From a checkpoint of a small image classifier: depths [4, 4, 4], trained on views of escape-time and Newton fractals.
Rows from block 2 of a small image classifier, named by matrix and row number. Rows with one number belong to one channel. Each number is 500 + 50 x the weight over its row's rms, rounded and kept within 0 to 999. All counts start at 0. Numbers have three digits each.
After each channel's rows are labels from the 100 images, of 14848, where the channel reaches its highest value: "top examples" is what is common among them. Only what is clearly more common there than usual is listed. The data: views of escape-time and Newton fractals. In brackets: how many of the 100.
# convs0: expand pointwise conv (model.blocks.2.convs.0.weight, 320x80x1x1), inputs 0-79
# convs1: depthwise 3x3 conv (model.blocks.2.convs.1.weight, 320x1x3x3), a 3x3 kernel
# convs2: project pointwise conv (model.blocks.2.convs.2.weight, 80x320x1x1, transposed), outputs 0-79

convs0.289:573533502500461516524572500526442500519440500500530597500472536500500411500578500538455441495440408500468500451448554443500443525500514507497500555563500517481467479536500602657654606552536500483519500516601500591467488555476446500435500500
convs1.289:469584479543526517534596528
convs2.289:412404500446557476500450469549500391481500500470500500570500500500500631471500565476550489500465500469453511554462500456450594583493481538439506533334500500445482476518448535500407437436475500500508463482532462412567476428500565467553420538
top examples: pastel (66); Julia set (27)

convs0.147:430500528581500465537500414541508500500500483529500437531407458578500550564500500528510457536453431498454525491469500543424500594500556550419500380500517453500501500393489570566485500560500564403464546561648573500500500500456425498493535426
convs1.147:442468501415418484439489492
convs2.147:568556434573500450458414475456577449472592500453500553451500538409500529476569500500568515531535500500547528500545467485449500580551582529485491500508570396500500573489500551542398500453500497505534538500603486491441500617496496544434409603
top examples: grey (33); Mandelbrot set (29)

convs0.23:484500488530500501500547465472549481446500452500500542452479500500500486426546406500519575461628452530560527613554500499500390500538443469452484500500551500570500500424500486429454500327481500459444439500416500500445478432612559429500545513
convs1.23:503511491506644495465509486
convs2.23:500500432525434500462469514481522499484500500525548532588511471403402427476561548486500426500502552565500537500437556355500449500391562500578449451492527500571549461583599584589501532500471501486570558485564590490548520500500500500500570500
top examples: cool (43)

convs0.96:602507500481557500500536589493500476607500573503500436450500481500494446562500467500500397559427536568473500500500528500540495500500334620424510500490458500477510544500470529392500500500496538560517458409500465536564500554588527399432500456
convs1.96:496467519549427441416544532
convs2.96:531558500482500545565500547384449596500471500500448544500500625487500552500432549500520500549539500545500485440410491525500543417418529500529500500573529461481388573469599413512438584425500504508509575440487422500500568510522589500569497500
top examples: pastel (50); vivid (49)

convs0.212:410500413489580394474601530500501500500426406500490500493563552500500523500491530449500500475484476492479538500579500499500500500494470500394507504474512682569420554433568500441532466442500437531489477500419516395539492500587484500539442441
convs1.212:487510532580548608509494475
convs2.212:523475481500468597520484528415391421534443500500496500581519525501466500513568455465500515500469553560453507433440451500500500585504581497594560527500530397500581500500441500500487590500500586484426500442593546465550551418371464503568500500
top examples: dark (78)

convs0.49:500358548499500533464492649405403517599568421542464500486549466458635488500500500501541500500500500557497528500596420500473481542463475503465500500415554556440536500435546500500500496484531500500563527466565554500500436500456454509587500433
convs1.49:510528497526627557515517468
convs2.49:500452500500532425500500558563549558425490518500500429550500451546613497471500439500445420553500500594562548527570578559522560484572425500504490500557612440557510489500403591500462542500533521482528597511500542443452543500460447432489398500
top examples: dark (76)

convs0.220:566657428617486538535549489559562500500500500500587500500524482471500498500504476470500500500500452415490481472392569500500500559500467588492500573617517500456458556500530500499550474538500492500375474500621500500445615500448500480474423490
convs1.220:479525435569582550447517493
convs2.220:521390610500515521523500473521549513529457489564459500500500500571501502500500645419534423500451500564543500501619523500500623596490543458433417500359551524435500500500500486500500500509442568500508469450451480446541555446583500500480500500
top examples: pastel (53); grey (44)

convs0.148:560500500500539485618437451530562537551500575424474457359500500456443537500480502450433539541500500500500483568505432455556500500524437510500533619482434519542487500500500365393500500416588460500528416503488431500553416500500543554500500499
convs1.148:514471513486356501515500497
convs2.148:500500561561507422500455500599503580353434479500541500500561577500480500458563500500500500500587604500590462467500500500591537500500489518500591591463488599500481439506553525500437436500500605500562433521414583547507500500530471458521500538
top examples: Julia set (25)

convs0.248:531500500535466500509444315525618468518446522552515540500423528549500592468450510500474527449594500500500431500455483500562570483533454500500476502500497479428511612445500374473507409411520500500493417500500525566585500447500500466527500445
convs1.248:485500509473357474515502501
convs2.248:372510534535429500551416500476500579375500476471500387500485500500478436466543413500528423567495543516584500500481500500579572500437443500500555518542496500533500513500528516506419437476465635458500552482550544504500453393516522551452591500
top examples: cool (45); Julia set (31)

convs0.255:500611500495562543500485531483500460493500567500456650481526557500408500568491516576500477500549500500500500476457589471500500446643464488577480530500506520497500615596433512563500607500571463500500554427500392532494500496500487551445433500
convs1.255:538516517552619558484502509
convs2.255:542555580500500520466449500471521422525500568500461428461500527547474573576458500500530583483500500500433500487551458553439609506539483500571454500337405461511501448565596395505547457481429500463500508500438442550530521514516434416500549544
top examples: vivid (71)

convs0.4:431465500457499520500553500485567462500488392500500500500506484522536500500402553455556500508447500415510500546515522500500596528500558500500400500522432574456500625473609500454500409500461546547614500500525428405471544584500516469590466599
convs1.4:498492496515512502498352491
convs2.4:512496500500500577461551558433487500500468500500435495525507598469428495474406456523500413490473500535523538434416411500461542626574500500500371516449568500526438598470454498500405446500483500500500599553502469500500643500503500522476555476
top examples: pastel (50); dark (38)

convs0.2:423500500534500455500564529558500545451479537386436472500500574500417406500500500495449390589500500512465533429468544484500500500500446500476451500500517500545542477500400500500500517546474555585529584399453454387509358572523500500508563426
convs1.2:480436474564412478466547458
convs2.2:472437473500514500551541575520507591478500399500486500476525460527512500558441531500502477500500364424513607528500500455500500620566498500500500404446500492461472500447424609581404439500500500413500500528500510406500581575482500500467406535
top examples: tricorn (35)

convs0.249:500500500500500500500500563478561476500466455621494486391500475500623509479500500420500500555489571521451500500561494475468549425626558507563480391500500543500444555557500426582434500472491537430469419500502552565433637463471450465500500491
convs1.249:433572506564410514488499486
convs2.249:550558403441520592489541530440530500572500514515431578507500500483465509500455500500500500500504405383455500500433527572506500378500454410608551499573428610500456563500502541500500500553557495500436434500500540558578475510587500531500566469
top examples: cool (67); Julia set (27)

convs0.229:448500500500540500579588500521552558524480534567500557443440598602518500500470462500473500500561417479590568500444500564507500512464399465500484538571600500501442611500452582405500453500440451418500485513461564500418500506459578430500500500
convs1.229:546551515528607562492537494
convs2.229:470549432488485485560533536500500432500500478516432473445495469439585500460522654448548500500481584570590500541568500462433500500546394526444538624397479481550500452500490550402495565444490464500403433500500524546483500511528441470500521553
top examples: grey (69)

convs0.306:435500600500501518500548500500437542500572427518543456554489534500612426508530535500500500538433500500500507500561483480500484500542542529412516343470497425500455416500554551560479627559491562500574589500596472500426438511472481481500422541
convs1.306:542452493487396455552449506
convs2.306:500500500438500591408498465483500470663500500500464500439535433460500500461469459616525500500541530418519547500551500500411500484500500512528539530532458406430416577460439500546500574531500391455436456500605500500500574500433530432500437500
top examples: pastel (92)

convs0.200:464537416462462500500500370500624489465466500500573521477500462565474500438500430453471463462586546500520462535500448573500541516524542501450500451500410500429457591500585500442536433430533532380468388500531500550578573500500571505500533500
convs1.200:497442520487372453500506494
convs2.200:500414528555457500535524561500566564500523500598500386557441500501500466519521429500500390573472467551500533465557539571470606500450453500535522500517573557500521500504500550500404425571515652500601501571530536413500500460500529489486500483
top examples: warm (41); cubic Julia set (27); Julia set (26)

convs0.258:371429510454439500545500500484506500500483473420500444439401500500461537500492474500500500577499500500494500486608500500476467486502511500438596500354500423385500449500555474384383478500500500576530500500513500500578466416438579452457500500
convs1.258:478470495478419458559572561
convs2.258:500517500513543500538597487442500593512503500339439605414500563525500448560500500586500472500521423407486515500500498501557500500462429500500436500588449600500410525500500471445597500513418494545485517605490534508500574544500525575500500520
top examples: tricorn (60); pastel (51)

convs0.227:472521500485526500481500500570502536476594444503469477546500474517467495547500558564406339540500437534500500435502518532502391468451466524446544496474500469477426500486322500500521626491581500461508500553553486477500521478500428556412543573
convs1.227:508533544549599545509529435
convs2.227:500500515466500478516565594500509512509351464476500538551571552520551580550500550473455616462505512445444556600423405455476500462556543589504438562425427504500500531468500500534535500500500454560589500570500500485481555467608414500500489501
top examples: vivid (100)

convs0.297:424500507448419500500430443572513500436566460432500500500567521477379494484583495500496513560577413500548523500500465522500507422500539500450401584500411459500426492500460482500560500500521457509500453579352479466500500500569585484581581500
convs1.297:434408463429513448496520497
convs2.297:575615542468547409445487390500534409500481500431440563509512468500499519559592465456500500470580553421547515501448411500511438500500500500537500576423500500500500500507568500486601500433453440500508368451458500500435500500573466423519500444
top examples: vivid (40); dark (35)

convs0.213:500500500500465467628480407500551492462476500543500462513500536500500500464500509499500551485529430459448555554563570632494500500500441516510641556479550515485493439417433486399500467388518539404394433571543463500519498512513500500451443424
convs1.213:496496493493649498490500494
convs2.213:612554478440555526396432565441530555489500524527500500500500465500500441560568500500521435528538500559486500500484500413543443500464446573567500500500585447576563500544500500630445474539532449500485490408557476500500583457469500393419461593
top examples: cool (73); Julia set (28)

convs0.191:547500500574450496500470428500608565500500536544588412458497440641435513459417480402525500500526408411403555444477632491519506500497477527500493522530477557447500505415493527473470393539497500460500500495539565546500522561462500500477541500
convs1.191:502505472535641525500502495
convs2.191:487398500551553500528509450585500547561444464562450463421501517576576583543500632487465465500420568500542500495555454500520500531564442477395564500442500480452516473375487453500543500464500519566375423433489526519436470474500500500500513500
top examples: grey (93)

convs0.15:500500491460424494530500436549500500446469443507500489500513459582456556467452574570563563493438419553500374500500408500464569500416522500484500450558403553449551550440500454500584487500530500500530451532458493586599537446500452610531549421
convs1.15:500470513504640538513496506
convs2.15:587452500595462500405500457454445604571485583595457500500531500541579444524628450526500500500400500477587562536494561433500500466440573505542563438500564552540500500500432431500548615520500500500500500439500500466557500447500500500494542500
top examples: warm (76); Julia set (31)

convs0.202:500460586500500417566444500428500517540567459500572420505467602519500588596555466526547503554518500500500482522500500500500600500605500500524554538407500448385500500500600500526480461466500500526500500619467500403566500500515500534611441480
convs1.202:458523433511593518446507439
convs2.202:500525583554426485500500416552532436486457377457550457458470473500500511579484478500445456575500500552500500421599492466500543528630500544516500439424429500534500500500541500469420533399536500500485571557596500435537474515524500555500392422
top examples: pastel (57); tricorn (35)

convs0.24:517480580611504526466433500580500449560500527500559522426498492504447422571590550500557539575474544505548629585500585513548500479523538557463500439595500553500487500510431500500500476538500500500409500529470474516421500560428500414462385500
convs1.24:558570534519601523492534473
convs2.24:512500500454575426500500467517518421446471500446445500551497429406531476500452566441528500351500475420500393449568500500527546523500589500426540500463500442417500500500562447548409500528612466544543500500539433481559433537500542500460500586
top examples: grey (59); warm (39)

convs0.71:511462527465500442500500500488564487442461563500582500480450562500530487481500409426566500511500530470519554517500607500500498500512500500500500527497590410578500500539522450470390529451453566389530453500621548474437537543500553390345500500
convs1.71:483448550450442589475482546
convs2.71:472500546500500621464500500500407416436464445516532500500500549515500541448496573447409427500431500513474443366529500460500500593417529494568534436575500500508448446507500500500470542569528562600500489500417500526500418455536416477505607537
top examples: dark (54); vivid (43)

convs0.55:552600400559445456489443500500483465491500500579433500500505500473460484500518407568500500500505495500500500617423500542500500389500500431589517545483443455519446592526538500500500500503584428516420447500500365504564558500516610507444500579
convs1.55:547460530465419532463428550
convs2.55:566420500500500500500500455500548500506521467562644425500593464500500500500590515500474514513400572500500500428536420455554500616531430500500562500500500437517552500485487388610500447500536492420500507625550489500561500487498466607484501500
top examples: Julia set (27)

convs0.16:500564411500561514563588437500470540457459480442590576545500485560500540500539556552475400549527500500500472519470500395565528560546442464500447497500517524531419551500552554500639591530629503501500565500500500470526579519500521570445500550
convs1.16:484515484517638531481510468
convs2.16:404451547500549468489437500500500500440537500580452405536500544430500500552500610500560451500500471503568471538500450500550610500500525500451500609337527500500500451523582433527504500417500517421454416536487565500462588500483500507582500473
top examples: pastel (47)

convs0.253:423590494500437500564458511560500489500391466477508500412459506585510546531551474447500500455500508395456500536575500500513567500459500589432500480381441476545500547462580501500460500424477536492592519445459525425607532500538473421500500393
convs1.253:500497489517647514494492492
convs2.253:539500587524573500500606535500500455541383532500530475566616463432476560556500528475436484500405500452432552500445413447566500458539500598428459434537500500494570420496458501500500504500450453500574500489500432500578535535504437436585500544
top examples: dark (59); vivid (41)

convs0.144:500485500511518517595434500462613476561532500561526500413494472541452593500500500523514552440556524463500446552444471545552500500489489415500490520500386500500364500520500382519523500467536502428500337510521500531500570500500620496551500451
convs1.144:469539430448546418463514456
convs2.144:407415525552436412581510507500576448379523523577500500540538500500526468461500500500555397500465539514460500518500556552500500500470500500533438449469544500500487460471500571500500500544503673493500624540478460469510390522525500391488571500
top examples: tricorn (39)